A small image classifier, trained from scratch.
Model: 2.25M parameters, norm batchnorm, widths [80, 160].
Training: soap at rate 0.0049, 23900 steps.
Rows from block 5 of a small image classifier, named by matrix and row number. Rows with one number belong to one channel. Each number is 128 + 32 x the weight over its row's rms, rounded and kept within 0 to 255. All counts start at 0. Numbers have three digits each.
After each channel's rows are labels from the 100 images, of 14848, where the channel reaches its highest value: "responds to" is what is common among them. Only what is clearly more common there than usual is listed. The data: small renderings of single solids in any pose.
# convs0: first 3x3 conv (model.blocks.5.convs.0.weight, 160x160x3x3, each kernel summed), inputs 0-159
# convs1: second 3x3 conv (model.blocks.5.convs.1.weight, 160x160x3x3, transposed, each kernel summed), outputs 0-159

convs0.85:111072133139099164106121137158099146106084070154080073203107131108099117134170123059118108080101159129132114086113116134184147073076073180138152110157137108165093106147111148130087095097107049182121176154111130117095086108121143095115119093086123089175133135098095108089124140125092067133081074139104101109094107147060123139152118095108195175146149113155149079124151130120094100148101101146119160104140133167115150040161127139122063129123121101152164100124123089130221132148124155
convs1.85:178154165154153120155121158115179125158127083092129072113118131067109046095120122133194092079178159124114150074106160128110139104137097103169109136099125120137128157188149068147179122136083149149102132126081150076185105103064145150135069167098065177170147107129130180143177131099122095162177113070066092178133122178136093129146063128143100111086139150064128167148132102113106124115137125111153099130103130122164109153137098143103145139112106156154094117204112123155069154134162081
responds to: metallic; sphere

convs0.96:108164172198105141131135147110196089100141191127155128081125176133134136082168172152103109114149112131090143067175116107097130134135122092140125111150078129118110205123122148097113063159137107103091133102138112171164113166185174144078155102132112139160117133081128147100085056084089155145115175181181157187055132124142197107147114071083076109140102093131151129135088107096122132134144151084076077103144166120135089067090129101090123120127136151182127092094125112121118154088162099
convs1.96:085148124130140065134067121146095143149143137151079069182107104146165082083155127059117141102113188097068138122089142105143074160126069162152090121083145093118109141126100132146100151054096113117182135103136122105113176137140151117151164140130133050117143100116171141150184226095133080186148135102124093111166084140114101128103056184160106128116101116071140086127123083093102132140138120088105116084091078118150081132183124146144152079123138162109108131110089146101118158115087093
responds to: metallic

convs0.91:202093159087097155160107130136195177148068100152117118114120073093113120088154136164111145146177104130064122142150089070101112106168144037102190123147051118136117116163149113153090177174169096068164078108084110094155134129165072136141116149130157092161108094152158127076153170119126123113147184126085111180123170131158122121169102177115086120093105112096112135124079088126170149154121160088144135160111145130132162107087109177143099111111103119111152209166126115100095115092123108
convs1.91:141136158106123060111124133124026073160080116072136087102130103091131096132138133149103080104073085109049044137092161118149147130120115115135114097103147108068153134142083101127128137091135094146137123108098165164124166139084129124087111103135139147118162120102109093133106096146112099113185114088179116057152157157099109168153127141142122106090066135122198117088146064128133123193138145092120129127073112178133111140196125091129153113157089160117163155105182084086130082141199113
responds to: light from: left

convs0.30:092133114122072152156159162177121076112148080153090116141097144197174114119115121114122160136135084076115090111180109115095158120107151156143151073134159148151075133130110124112086099103093128143120130062098140106102131078154125141062088112201126175105111132184141098130155147201158167120095066130140041216113128114158126143102158099090094106179110141165159178091152177101119153123158123155177132062148125152075093130190125085139152133122129105140105166140118096122116174117077126
convs1.30:159128126133096152110112127133054080075099112072106090094124082109157140121105097190126115141069098143154214110169132134125136086154153106143118105116148151082191133151185141109106127073130112127134097083098184127129135078092087120128150134102108135138108160108147077147090111112096155169170105086086107122069095103138140187178122140162149127147181073124161114152154151181117174176145100194121076088155159146138094152125117096081170130110080133056104074112120071160145155126085106
responds to: light from: right; dotted

convs0.113:140131171152174147106071161142033039137077130169165096073110098131126099126116159138133134114102118140163084122098143115192074167118096138100140084090156111151105146121083125120108113211163165083159117142107084159127106080114120178089159095109087126119125067129121145102106158175067105128087097107206125117140165115107175118139123123140118146166114116116133136094107139112118130041140160148141131130146157166079137109143187098120191120146161131091144139172186087110099142170114068
convs1.113:147141118103150139129160139142092125133091123094082137100140155103077081135164112099152148158073147156099067124120147117148188140151125134104088090113066102135145125158118127131138118118094132126152097129099148076195179160119133167028076170150137113129156108119051166097127176122155155110131170189098099063105174154166107143180081198150144129091172134068107101131171083084088091151133143142167111116052086092112134098091130125164151173120109097134073130139092075115148122142152095
responds to: light from: behind the camera; sphere

convs0.3:123144126147118123109128131112128097141102127125109119143124070170129143128119155122128096119104111113137118107123098082170125104171097096121144035150123131167059119130132110112098092128133172100151074133174097113204101132093125169080114046140087124129153104105122117131102121135093139129116135122119190072158121103141144172111160105130133252182170209103124096151118130115174092101096174034155092090180125123136127084126165083140095117163095099112105076096135093100185184154098127
convs1.3:165086174123141144093117101110151067119117140108092117138164204165121134150108140091083115174075103149132101160123180171138113120126126153135106153066099119172163121121122099054130114093125090156097112150053119134109149168101159110144066147067149081134138113149131150101165136101143107139057115119081069097152139121132114149104106080064162062079176124119112082125109158125099129187155115146163141151152172057125143106098167096126110130137108133179101042108067114116182159155131098
responds to: metallic; light from: behind the scene; sphere

convs0.105:134133104112133124136119031125136131106085131163150134133097095142161170121141122152134131084070111121117167144145197012153089114096157106092106125127155022162161135164122157114174131129140193172136174083098140144107145147076107181119107101115171140149094169135147131105128122177138119131145089106106102134115135112126182146135180109113120112137173086074086172167155144145141134110234112124138127069132119140128118082136192158165125147167120136081132114127149163067110149091094099
convs1.105:141063139101109104177147051097122101085143168136122156115080140144171112126144106153137048081103133156151162143141122137178124132134213117143094103127069177119071146186120092087119113125065091089177045093151115132183100107153145156090159128131156166156129106172098180069050101099133134092124092109139122133114098078131165155101144107150142164138077150155129155108118163134188164140098159126090122135098095131107093154108107153147103128192138089170157132105168149164124166108167125
responds to: checkered

convs0.75:088099148065106150096139097084117127095103151094104066128105109163117119146109090222053090145109171105081115133159149111121117158155110115105117085104165132143070148109073151128124061137108178110084150074185083085077078140141114142101081114139149131201109165099055099098077081132125104211111112120119127090152142179146121122122190096130111116172116146136159153150078122089129147147181134161131165128091153174068115147145152115148116155088162139139154095144098098113117152138115136
convs1.75:130211105187131140166176140063113147155100096146076184054105113083138129154188131107117147084141115109139105073107152175120137123139097110093166157090198129120117119186132150137150141168108140146204131101109105118150151179068127111148109155158114138118112116138093098139041134159147135081111132149136098165109161131079117135115133080120151049116114118173181119163152076097119129077087120132071087158067119144125102099119085135083134132106125084169109133135106169155185111079162140
responds to: metallic; bumpy ball

convs0.45:077128106134134189111108096091096189179182164044129129144112132095110106119159114147138150137134184154123167131155113140200115172110053132104150130141099136075131150071123107146125094108116136160032094157130089084053128157146161119133074113169120167159180182112118144043085130103118057097118124162157126163096138110061090133081133140109115072151136127165128112156108128102096168107073122122123125121111179118124146172141098139100135137156129138056155122146121142108119080090148141
convs1.45:106128138146187119141123100137061080076169090135120111095160165105078092129133140128072136073117102112149083089118148117145120105115120078133106144151120055143113140164124104145113083180113164125125028084073159227136124114071114195110150151146063144107100060130089140067138142123100132114148111169080145081116111134176154151149147151142157119115195169096092150122081096075152078139151111146131150122171088128165127146111093145105144126121122114128154114158107073122105127193148162
responds to: striped

convs0.79:131078125159151083116167102127091110124133131149111138203097161150149138085133117172105109125116195102160195108131131166097115160072150123121058150161144130142117149187209119133107079098101127168168085116109152145152149115163126167140159100225151179142159121171152148104121144130140209142132098146145104122159078101116101149143122125093125128129071132085088119114163089082080111099138099150113076124113199114097141203148106068132080198155133146109127172140108139144134143125074085
convs1.79:151131137126154119077084119156147111160099107101112149137057114127113150120173092108158105104050145128163131108086127106119129080128168127091107065174143150103125106125153102105150066148172150120108048075104110111107102181076103137156168059107123181117115121048096076145105161084150153111130149102162077161110138030152109081132141142148149087123102161144098092092145092114130065128118128095095102118111149171084116130183103100139136129134086130114152095095211178133109077133143099
responds to: light from: left; striped

convs0.108:137134172145145143177123149129135089158142131108129160046151120097218087076125103160193132128147093127127158119131135127110108111164124155216063153118139126110143181068101132107165081145120151055160060106157132164107133102061109120136126156115078201154128158108116164101119118088123124040102113150113135128108111168119103131186118107106114143125167129118158136073077141118150134155134135112166148114161142163089153109132162058145090140064083088057132114108134075090129145105117104
convs1.108:182110091178120092229095130165121112099068037152152125135090102105095151175160088143107076115144139134126085118095084154124117110159145095075157087146128127109140113143144117141137153132175129148141105088137096101143110084157109148152113127097168208129148167086094160111137134137098116107148072061153098151081063037113129130058114113075117124137134161119125081118079118094136151113168129108228079136131133134076130106138086133138127092145127156148083131104111156158118123174118124
responds to: striped

convs0.142:121107104126136112100097171059146108113166122134156127137159204173164178137089096084147091085113155118151095113115123108100158124148178133105146151095064170092158076127120120115086106173121096118140124080185151143123127102094201112157079131115083102155114169078075121093129110143134150110054122113192138076089111175089126074098093094124103156152129063150136091143193135128178119100090112105110118121086110076154157081227143156172152135106148110119134158150119159147134118139181131
convs1.142:159231099162171128115125095109138133123122116186124134097119109143082133120051095078145126106109072083110117134139100185108171172076101064173114132138137085094182153135149195126151139128137124133137133064134148089102127177174089190128158092117129082116127146160076139125136138144104108093077148145090140146120134096150143163085179145177171143131119199097159156103168133141076126125094098121119128118095164154143123102035113080098135148126136167158102152163140119160126119181055154
responds to: metallic; light from: left

convs0.125:135095151097105095106186079125097118169121152120119075194144176103132197098142135154157150180163089121116174130141170114167137154093135150141134126104129079159085163241123108108099172104101133109140093162076137133104064110104191126165140099110149115154118123145156118135159139122120089089056147108125118123149075142134130104081112164122145103092114042119136154136111121099105092155198122148092124070147119153136166065159093128118111134114134115153137111085068223084142134165110107
convs1.125:153103190117112140117100042094130113120135109139136111085131083134118067153191108124165126131160148029127134042124126138136103154130131111086171133162130128155056088059124125189130121057176094147071128103123108199113118126118085136136119137186089169114118158125108086127193130093123169134117097076100082100166104094090104116112125080107104131124141152130091106130095134172113092124167126127126128172110154128080125118111125139090108141195155171115121078110073115173148108063093131
responds to: checkered

convs0.42:171114116134078161119127140109081085133111108116128121141116078104149155150125113175094146127130103175175135147101157126129158122141133102135126099122115113085076154114137111151109147145121133145125139061194121139094129080056116139123163114140106127114103213135102157072119104167165116075142108087056147178133089160144196057076198141140141158128132104093181121125156044171093076148107103106181143126124127146091131078060127091148173112134120132040113093097161151084147167155149168
convs1.42:106094105101127083170116093092053121179162135131120190107074070137150140148097122111125126144107131107184118161082145109159113057170117160128096163155114114099108109135123140088138091136109133132154107136130132096141105075095130141148092102120130187134159087139171137150119149156149136117143129143065100128109184135107132163160133087112085048137018112135148137160116149097111114149112101092169055049105144064093130188113093125170090087099133099105120146173133109071150095092196107
responds to: light from: right; metallic

convs0.76:146054113115146166134145166127118107121132131153121163162151126119133150118079074103075040116153121126108135115141185132153123098097089126137125115120099118119132177113141065137197088118128153095081021069135094131110178192086122152111116124109098139134137130140077084188167185111195088119130123184116088126176171185193134131092120096184139143155099090109113082136105111152124159105171116103157125114123133120123123157153127131110139156124133133131130187086155106150108099033165077
convs1.76:129058111121110148099151147207124199121067118112190128188142175120049090178161051134078131129114155092127111111104086130114208111126143144080155100125144135142150104170133123070124160148167074108086059102091103137129135064109082107154096098104123112113098104105105134121144127154112103080144108120112097188077074089075130103126153155117176159119192084165156112114133174150143150143087123133112160159110145154104123145144100101130097132129141171157090116123077085180122120106160129
responds to: striped; blotchy; sphere

convs0.43:124093093092011086125101125106136138143079106137119080120119107158103185177058133146133126148120154110112181134121109104107157097125112136172118088123154124137176127117075167086146136098059097145141126118199133158095112120158147147122093127104101169143094091149129149116146150145157084123119056124066149100101123104072086104186094094143154131145102079148124126143075099108127177148169095168151111128000144152146163137129099144099177082104178127079133118137164137129124108152134089
convs1.43:122131088182121162073136061115104110122108080121118156093049118076085087105137110078125089074126077119134098137120123117126100115080116128081113117113075108087115103108154119141139113177103156100118113062153117120129117119076128091027077082149098113104126084121156157207120118117100154138081073158155136084107146113148085110114119086054124073125079140145094158082159100135117081090069128125115079103138131140155138107091104059128118131126114103113111095125099066158122089093092101
responds to: bumpy ball

convs0.104:128115116144092137152094185133122161179115148141112103044157127088100075102142134115191095143133147139113113108114133137177159131213111059143182147186092113119122147106113052133085117078125109096118132143086038129115134124155129177095053098086168164114095117144136129113085143124083193115224133138138121132094095107167153114115131171116107157111142149127099109119180122098135146120068171106105144102121136166101117191135098070158104172114085157107121109148083106159140090118095098
convs1.104:087106127130115086053100160126150154125205105105136086043093115147111143125115106137097132150159204147119148086117152089091063155139154181147105150105113217094174107124111114128101147116111131127192175120160119119115150103130095093161129128117125106110149133129099134101197113122161129099102125086136060147175130100080120128098063113132134190125171113101132131088119097039110122106194132130139108138128116179112122097129160131128145074154190139109143159136106129112043105070101183
responds to: light from: behind the camera; dotted

convs0.59:151113134041122111155079094111166134104167141155151195120094132061162081091169104076103129139126171112091111134141080097106111109126132107123113081109141139089146132126094068170170116222108124118134107068104131091139056123057106155153133081105146105163111106149097102146172063084091125147121107107155095168126113132174141160151156110076109196100137141119170161145090093126134109109160139102153182146147069137093150129183169130142100145121089136145058091142096149107120081145116173
convs1.59:159145136199158113123158156111161141161140164130159116126077164114184179103152172144140097070108115193133110113162139102125146121127166174164101164150134150122138164148134131179131087099140111105158088126073139157105162121167086143130183131138147108111098131151035139143066095125140185155086097123152089141147122183064132061140198152143061098156196105163121117139133165124164118153208119120162120084095142048133155149109063124085130109101115146154150127123129153139082141172102115
responds to: metallic; light from: left; sphere

convs0.131:113105129131125085130132094107153074130090124083152120132222087130095189121167125119147116167109125091184180111127159111118135165125105117130144114125200167085195134159141131105092116104090200107106111129125153118149115079099123074154141179158084174141076106133097094103095113081120064148148154091102148125100135129127160141176079127074109146119164154087113119131096136072037109096099117087101144114156130103155112160190103133188110145146186163104165111119137085086140107150205106
convs1.131:156057129142156128115125104114116138132144184048089125118148107195127176112078072139184123221126147166128108106118161107103124122138143120134112195168137167135147105095158192153089188143142136123051197142084085148127145153135112129104103123149116117167125213099130120171141138092137166142196154132095116128153125100108181119130119102128241183111128102134076151113104149139117090147151169107114120140094148184086072098126163111109123107082117151127142130127133172097129108122089113
responds to: light from: left

convs0.101:141122143149142182119093168152126118150172128144154120106112063151135044133154131205127083116141111131105113139162100154113176158065187117162088145144151124084071201142154081144166078151113085140118157112122119086150170101080069088166068131159117097150065123125112148167115176154136129139153137082129130170151140115114172126101136105090131166113071092154143164157097124093090115075107105150093120144137131147112091088116093082098058165125148112094163060143091157132122076080084098
convs1.101:111178081107126175062180156101063198068153148129144167141112135089144047106121152060093146113099139194133164149058179131098108119161182117183143135140071131100115115131135150156124108084142135086145109193140122185131132167148114146115092106106077155110099114159120159071118120092089196155175112142090137121135152132113174150141169129138121168131131107150140157103169081104159105143102065131126147088149119143140167073121150139122146195107118086155090168140176095115120154117112084
responds to: bumpy ball

convs0.1:112135094125000148132139155124174185134098133111106061124131122140138158106119115095065123114120085124054145096122139115123147086153073153110161181134169156105102166179160087165164141152042115131134099113114110145125117126145121148162114164133136157090044115159144141167138134121131132073070148143106124169185217115092142140130104174116120118143083174136115147118165140097098136137152152115113194105108121107115152150086093137121154089139150114155185168156124062099090137166113108
convs1.1:115120155156080117163153150135048135063099108184143157131070131164128159154087109102107172114142118084135074181100098142114161143138153135056162127101210134095102167045095157113169170170068106104121112124147070182129107093144145110107089087094094127148141107131086163152082155092143178078153129161158121142125148115115119124181142086091123120121063138113073177113126105176173143134149104126126176076093153171066125127146110150121143116113071142094109092120114140089134140085116100
responds to: torus; chain link

convs0.157:109110128123077126137099099169100154125168142088098090070142109141148170142153133118122080090129075155069141171119121168186126189175166126116097120208132093079077150097097150122142134135125124103153139110103121101183129153091167130109113149076166138128131099133086152086131132111109083138106150156169142146152143081183135078142120162116170163172103082134095114148076092094121135084177108062092122157157110080166147112059078091126201115122111141094108128142115129044146092169161067
convs1.157:117131098083135127158108147132098117108073156157173193156171129091062142142127154129115124135095125131141096127163141140140137136134118104142121140141136114129119127151083135144087106212142124138132089149162108141154144112083131170112148109193149083142111087111122147145101179149122191122192150136141094102097081148123131085135068155143106111131135223083056139131088163084166098098187154050129078131141137131109161198207154083138104151146131201100169123080148164088125118123206115
responds to: light from: right

convs0.107:105094129100255115197157198100130077153179155093119101160102093141034093121146088107141145119155071105100120059086162091180132147124141132131156111139120160115105125055063159089185168120119128162151111129162117134124107101095116103142125118106079134152157120118075119151109120182132142083086115150145055105146106130130114113119133140118146103109176130122139145070077144140137125128136154181125118109119129128067157148132101141069093131072131132099100150154092174138157116143126094
convs1.107:139146109108000115120141149088142079152111119158111151139139178138190140135110129167140113129074137113175103113147095120138105116117095097125167159075201163076119152109141098186063156132169105099105134113098056150173138070110134095146106117090109120107148117087108101091146116121127133133141134108141161119142185116039143161159121089127152146121121140166132185148115147200142130145155095173179173182136092172105160156124092129144122085114147081106159116087085111094171145068116137
responds to: cog

convs0.115:136146130090105160111182075128138110148115095163122144169165165159134151118107100149085091150125118090075070142095135097148123072119099142107114085074101161198114102080158156184118096127099141131129095089090116168103155090119152147154176146133134149119108166168171148056155124098155137144127116158099122123133103134164074157151127133101156186146108128116101151091138124097151150121166118074152174146059188112141177165154166132106111050200111026132103106118136163094168123130049118
convs1.115:151109090116131124142184180079134191132119153124159109143109091065116122140157102159179102119087202133186140126170156113173147124164142157172095125129144190167179124144153169138149116110190129074143094128118139123137110129078117136112180168116166189125172148159168157108126091162134111067111181106116108119168134159130098126100207148155116095131103114163113124124134137116190149080093148114143112131096136083062085096124021084194106109126130115101113147078103102105142121075093139
responds to: light from: left; metallic; bumpy ball

convs0.35:095159091171106130128107151120118122122123134147127128079151094072150122155134100119148090117173138159119123089114059072115177155117165136093097079092141084113101146102164201112146081103138078137092134173130095138097128192116143109099178166074088017140140139164076094130119140158152186106110157141091084161113177115149192126111126116100171074090097148131133131139111095171159136199119135123143145104124128187132113184111132114132172087150118149093082155128141186114112078130053093
convs1.35:148098121122150146150123141120086092148195146158156116191093128166148076081120116111157143129094093155139177073151189088139074176089140094167167123114142136120119177133167143127126089125099180093136133145149144208118136107165164124112186139088136091129108136102144075140108118112162082069096141154087156137090104168140118106129101136113036139132061072080144155149148112202147112061128090091111135063127172150112112098181071129110131155136188144123177174102127111149158139117106118
responds to: light from: left; jack

convs0.46:117114107113018117107112111108119138173130122141132167134103128173155105104164129121093112111134111113121122072161082094112073146143106145128133064110084133094087150158109154093093106084002109084120146188189119110030120074119124129128098159153078111124095148184108121182105120130158147141111093148086179145122131128162073150147098161135120151122024115134105134123101074103164154149160122135175117105055123147103163100135139132122158121160140144103149097136146154112132076110125145
convs1.46:120140138190066074138084126127090108078147085095117134127084139124067143132122121150078135136158136083105128147112118117133097091096099071139081195118118073160094152115121155104077209118123121083154099112210104076151120090163094097090139050148120141105115114105146158162132134072131104118114115146136080127067133075082170123108111084109091123096136118119081124110145075093134087137119040147089138116106068123098135095105113142097123178112127154099151125170112131189106094083087094
responds to: striped

convs0.95:113096139109095097168121124131143121116131150150127126117210149125098135169181096142175171128123125142120150111053102093140152144125134073167163084153112086129170050153178160140093157106077152086120113177077073101141148150123103106208133097155167151118048157138103156153107148114138099084122150121153084108137151135139149130122114116097120094100128080114104116122191158142045110143161164128122143163179122097093121176136119168120114131076128088126104130149132089011118081115171075
convs1.95:151152162086124127096146149148145161115145124097155154124086065092155124164164126128126124133092116169165098151091088082140086146102128106153099164151096193088144181109118172099147128099150164122115156083115128112110091169134102099130125127123079113192119091076084087083135102189120171078172112110129117098090108114097155140114057138204092135178145045159119147100125127122132044061184110114121138090167102091089126130132157101122123100150142197103128042098131140122117128154064117
responds to: light from: right; checkered; striped

convs0.149:058104066105208096145094091101143128101152151180084166146160047083124133079157103167119143131120138127102170068109120085137142098095130119077144127132081134137098102118172155127153100147146120155101111142174149188094105076073050189146151191129196157160139084077167169151080119134131122148191127107171113126088106102113117141121114138104112146137170120134147101115119127123161082076127122103150190127134222135162117139116130089130093114172133143102109104138146158119082081141156119
convs1.149:141183095134121161132152150153080121140134118120145174088184113093175151072131133141175143129104106134121162199163155119075131149180122068170137142166149105067136155158112113122093170150141166148154119080106137123120132155117138118041160113097133112087173159137178075116062142179187125080181103190087073078125160164151123143165159139142120136115145134115118094145128097135137153137107139184163080134177101062176098081166125144075131112155057116157116099137100098138084118101105173
responds to: light from: left; metallic

convs0.16:128140136096115102101104181122095096147141118162162132097099105139126157117041156170117082150132176096138140171180136078103150130206080098121105095119150146069141151145119108139120151158114201200148191109092177101118120099079171147085121113095105089083106134068082076070122091137093184165114163088137102123112154157153179081121107122142099096089137182141144106104126154043125153163098122124127063120165124151118108135148187108144164178134114159089140145134103145143159125091146094
convs1.16:123170072105114122159186091109111121181154127146153147165162097147176059140117104137205185128137120151073108137099113154078131143113123067121132084070127071122127117181100126129091126119082139097075070087103079146168137111087085143164130122123115111150044124121126129111108107147155127133171158139114153124128147122102110135146128157108043215104119110115152143120153111071114098168092167111123121154049133131123125128097110155120155073118170153146164104160131124137036138194159085
responds to: light from: right

convs0.18:116080160139093128163108186136127146134164116111130111166094111131140077121182146044189109169113112126081119085101175110121146087124150125088108151123146149145148117114130079087104139088096147110162136085106127150146145097114120059112143187144084132213128104143125135084142136079123142104121100107087109144143118181120091113134090112137154131139137117104111057101103115159119108066177176161114088153117169088075080171102110134154095120132144110157088125191063128023136120201069113
convs1.18:123111161162162149055072062152082080101073169097136113161168167145111122156127126113147116152073102138141147112078101111139121155172143152183150136113121067139114157103076096170141124055081094084125167158116144130125097114066099173124148092133143153119158120114162107138136085179098043104141122118158154131122105126111087128111138107128121139118158125163185158134159087139140055167199090165132113149185104148150164159090101093085139144105113144069192195135118142135158092081105117
responds to: cog

convs0.69:169166107088112169144049157082061155122120094133102111167145140113148084127079152135118067133167201126073127105090095116214146173162141060099132201135166156098114137152176076183116105161081148132115123124134103117095102151148118110087088171138095109127117136129111085126083160094122089105198169136105093111172138113136144145072092115138086107091124104082129138142151195128118124075095166143135156149186161101120091154090137116106106178160145144112144146142206105127119124100139105
convs1.69:069080163182122184138146127124138136146078125160128088174154147091166150113074143121145092127134101102102165193130141096114120086133090192152116115080116119145133123112139179127120111116159113138070137070175131079207134109113164128104060130183100153149126136178159173138140051120115171155185148155143116150087099138098122091068103104125120191081046150134130115145161099083097082110167104112121113152108097066153119143103105175110122107115132093129115131149110114121142096116086034
responds to: light from: behind the camera; striped

convs0.15:088128098177057145176127171138134166111159137102154134102124183102109119163180115110097118152121142122119123119139121115110103111107157104157093067088122109155134105098132176118115127191094122152080091134177132072089113138163127138113030146132085119166132173138135130238071133101144183114161098163144124087164138158150118102083161134110132149111093160041111090138118114155165113117100145186158163139071132104160113135141185140117143133090141118134131146178108057049170103146138081
convs1.15:100141010131140111082112084105099154112149156090137131133130149154130111160139119132127091154115128128140073103079127087135119182130144102096104064071217173081167114078131133154059073197108084111197103147151081130140111092145078126105102136148143143067165109085132121146120139129114085106097140120107181138107105130141152129154149088129154108150138104169089161071164104128130127142159076095110127115097153154116117101108179105133084136106113160075061165152166157069116168094162148
responds to: torus

convs0.121:124128084102104145117174162086162112099157107110137152184099098104123115153102135108151136164108117160073110159143089130129158084137094141111120147087097179153105113121179117102113110006127136039166111132113121132098128127137118087123159237150121136062135110094176107166119106126173175137112101124145079155184117127158122150191163129204165160122108148130121133148110130084132183141089152060137119057129128105096077170127114153153110082089097091159102125131129117134179108084117113
convs1.121:118086112110098111125119156191136116138108104133108115156171164140156144144128108145130164074102070109135089052108086122101106157141136112062082098088104112156119111123129117118097104110131110098119157073030133063090120116162179160125088077090170107142189098107126151184151173134158152154099101175096154079086083144124136087094116170112141161090134179095114168130118113115154058155152111077094077162111130096113144144104133099059091093177150163115150129119068132122112196099147104
responds to: cog; blotchy

convs0.64:117131119124094168126119066112155129184149095119123149151159148086150168138130118118126090038102132182158164181158082108100146118152145152113120096101178171119169169172104118140115111134127118142110124128148156118107109141093101088171176095163072164182089203109138101124155110106120171118176099174080107132206146119121133152159073127172087132114122136112144140052158097105111127106141106113107118145131157092165089146170043155181119074112135123109136074171140154063145074068094168
convs1.64:098095105148143102150086104072114132099137111135149061162118130133200108122149111186168107062127127125142126152158185147143156071148112108160122126137124157108083115100098112123131083180148130121119153108103157082185145121055121168100128129097077141114148135104190094177143093112119109162093148082150093090096159096071117147152107047090174071129104081115113095138148126139139089081101177089097115161086074118139169114092131081121110144113067121104138147120143163161182208114165074
responds to: light from: right

convs0.120:100125154098094091146113149107107129185056168128128098117131084171150158147131164122121109150149145136079145079177161119161134143189131099169147093130155146143183152092111108186106110060113117157003113170105114155124105102152113116083036114113084102132115180143127136159108159154087148123102143120134103152159123088149196126123137082118105078101057114128085094120093094151108192123135172155140081136080139145095158125102114152147177055112136105126121166171111110137126137139163175
convs1.120:153102152098140096202088093081149095076159108114159059131105136068156101144166122103134113077168156195076129111124137125110111093149131073136163115061104092113131163126174113077109162063128141173051150086175139147138148147111154131149053150139097136129090132138066095127145148075130121074134076132185063101116127090090115116101169102173071178137138107174130117134133159188133118117130139107129134090070096147118123172192128128127114125134081139128110165158125172121103144128161090
responds to: light from: left; jack; dotted

convs0.37:117123091080125111085120104156085150116174097139136153142077050119147151090125084126152110130128076127167115128162111119110092148160160132129092105169135094110113193173139147095109082116104213150124111139060106131171109131090142174142062096125091121122071087109146052123155115159169134131112179154120090124104157153141164108165092117152146197151150184139139079133098123100172150104141151114198151096082097155096178129141147154131079178115165070148167147152129085148139139039125107
convs1.37:160128151163136088168147168184126106099122180157147099116137131128146132192151157172120143111160090069096147105128114133108152118098117050059096129099073130243159131134137130110100150111172122105118124092135168117074078131149142129120144154131179118151112148084094148086140186040134142154151105132066153129131093116140186167086151122128139185134080137117139132123101155116116082130171099097104095095121143158173167150071103176128200152085145112120117193138195104122167118127104119
responds to: striped

convs0.103:145138136163100135138093143130149109151180124030143149136191096122162132132074155100076131109114197114137112117113085192081147144078117150124130063095083146119130128143129159128086144148107147103142143111118101097069099079176143157090057146153076165154151146134117127122138119174074120131127104138145141116140142133153160091066139198115103059096125142084150036151171092107177157143171045163118082123107167157146085154131181166140167095079108148146118122088136119120136120149118119
convs1.103:077178092100129084122096187140169152098141113085175114125094097144138127096154149097103091069160121107165079117145151110140110160120154126081123086104215182143109175121134192148109132164119099092137115123175098115110116139160146063172162168141127097143068157104062132115100133159110204102113090094191102166149122136139149178135177131070145151109186156107151125143067132166101102125071148088172151144107125120107161109106066102108071170092141102093140118136141118142180172116124164
responds to: torus

convs0.50:143106110120174131101130127081133092097141088161080149106067217076151151132160187148051110081144075132147159071138128115125074197137187108083062086150144099146071161117111124148162086068141168174114153114202140129152150118124165170176188137114147084077131116109161136132108112056118087129165105137084165146163115116123105143132135141138117103141162172134149125149119105121100109161156119137092117053103099135097117137148135131132116177083112097065104150099115169111105127095102103
convs1.50:140136152100100150159118149122138111196074135088136130161080139113084075155132130160152150154125135118153091133109117147143104163086084080149217139124070106115134121118143120082129123150132117107098134161029156179102130098150142133143211092143181175143128145144192142144157162123103120104104178094095147101082104150136165073158134081115093143127060119107110080102165193169136187129134145116139104124087190131163103087161142163098074179157177123121133159195160141132108114089096106
responds to: cube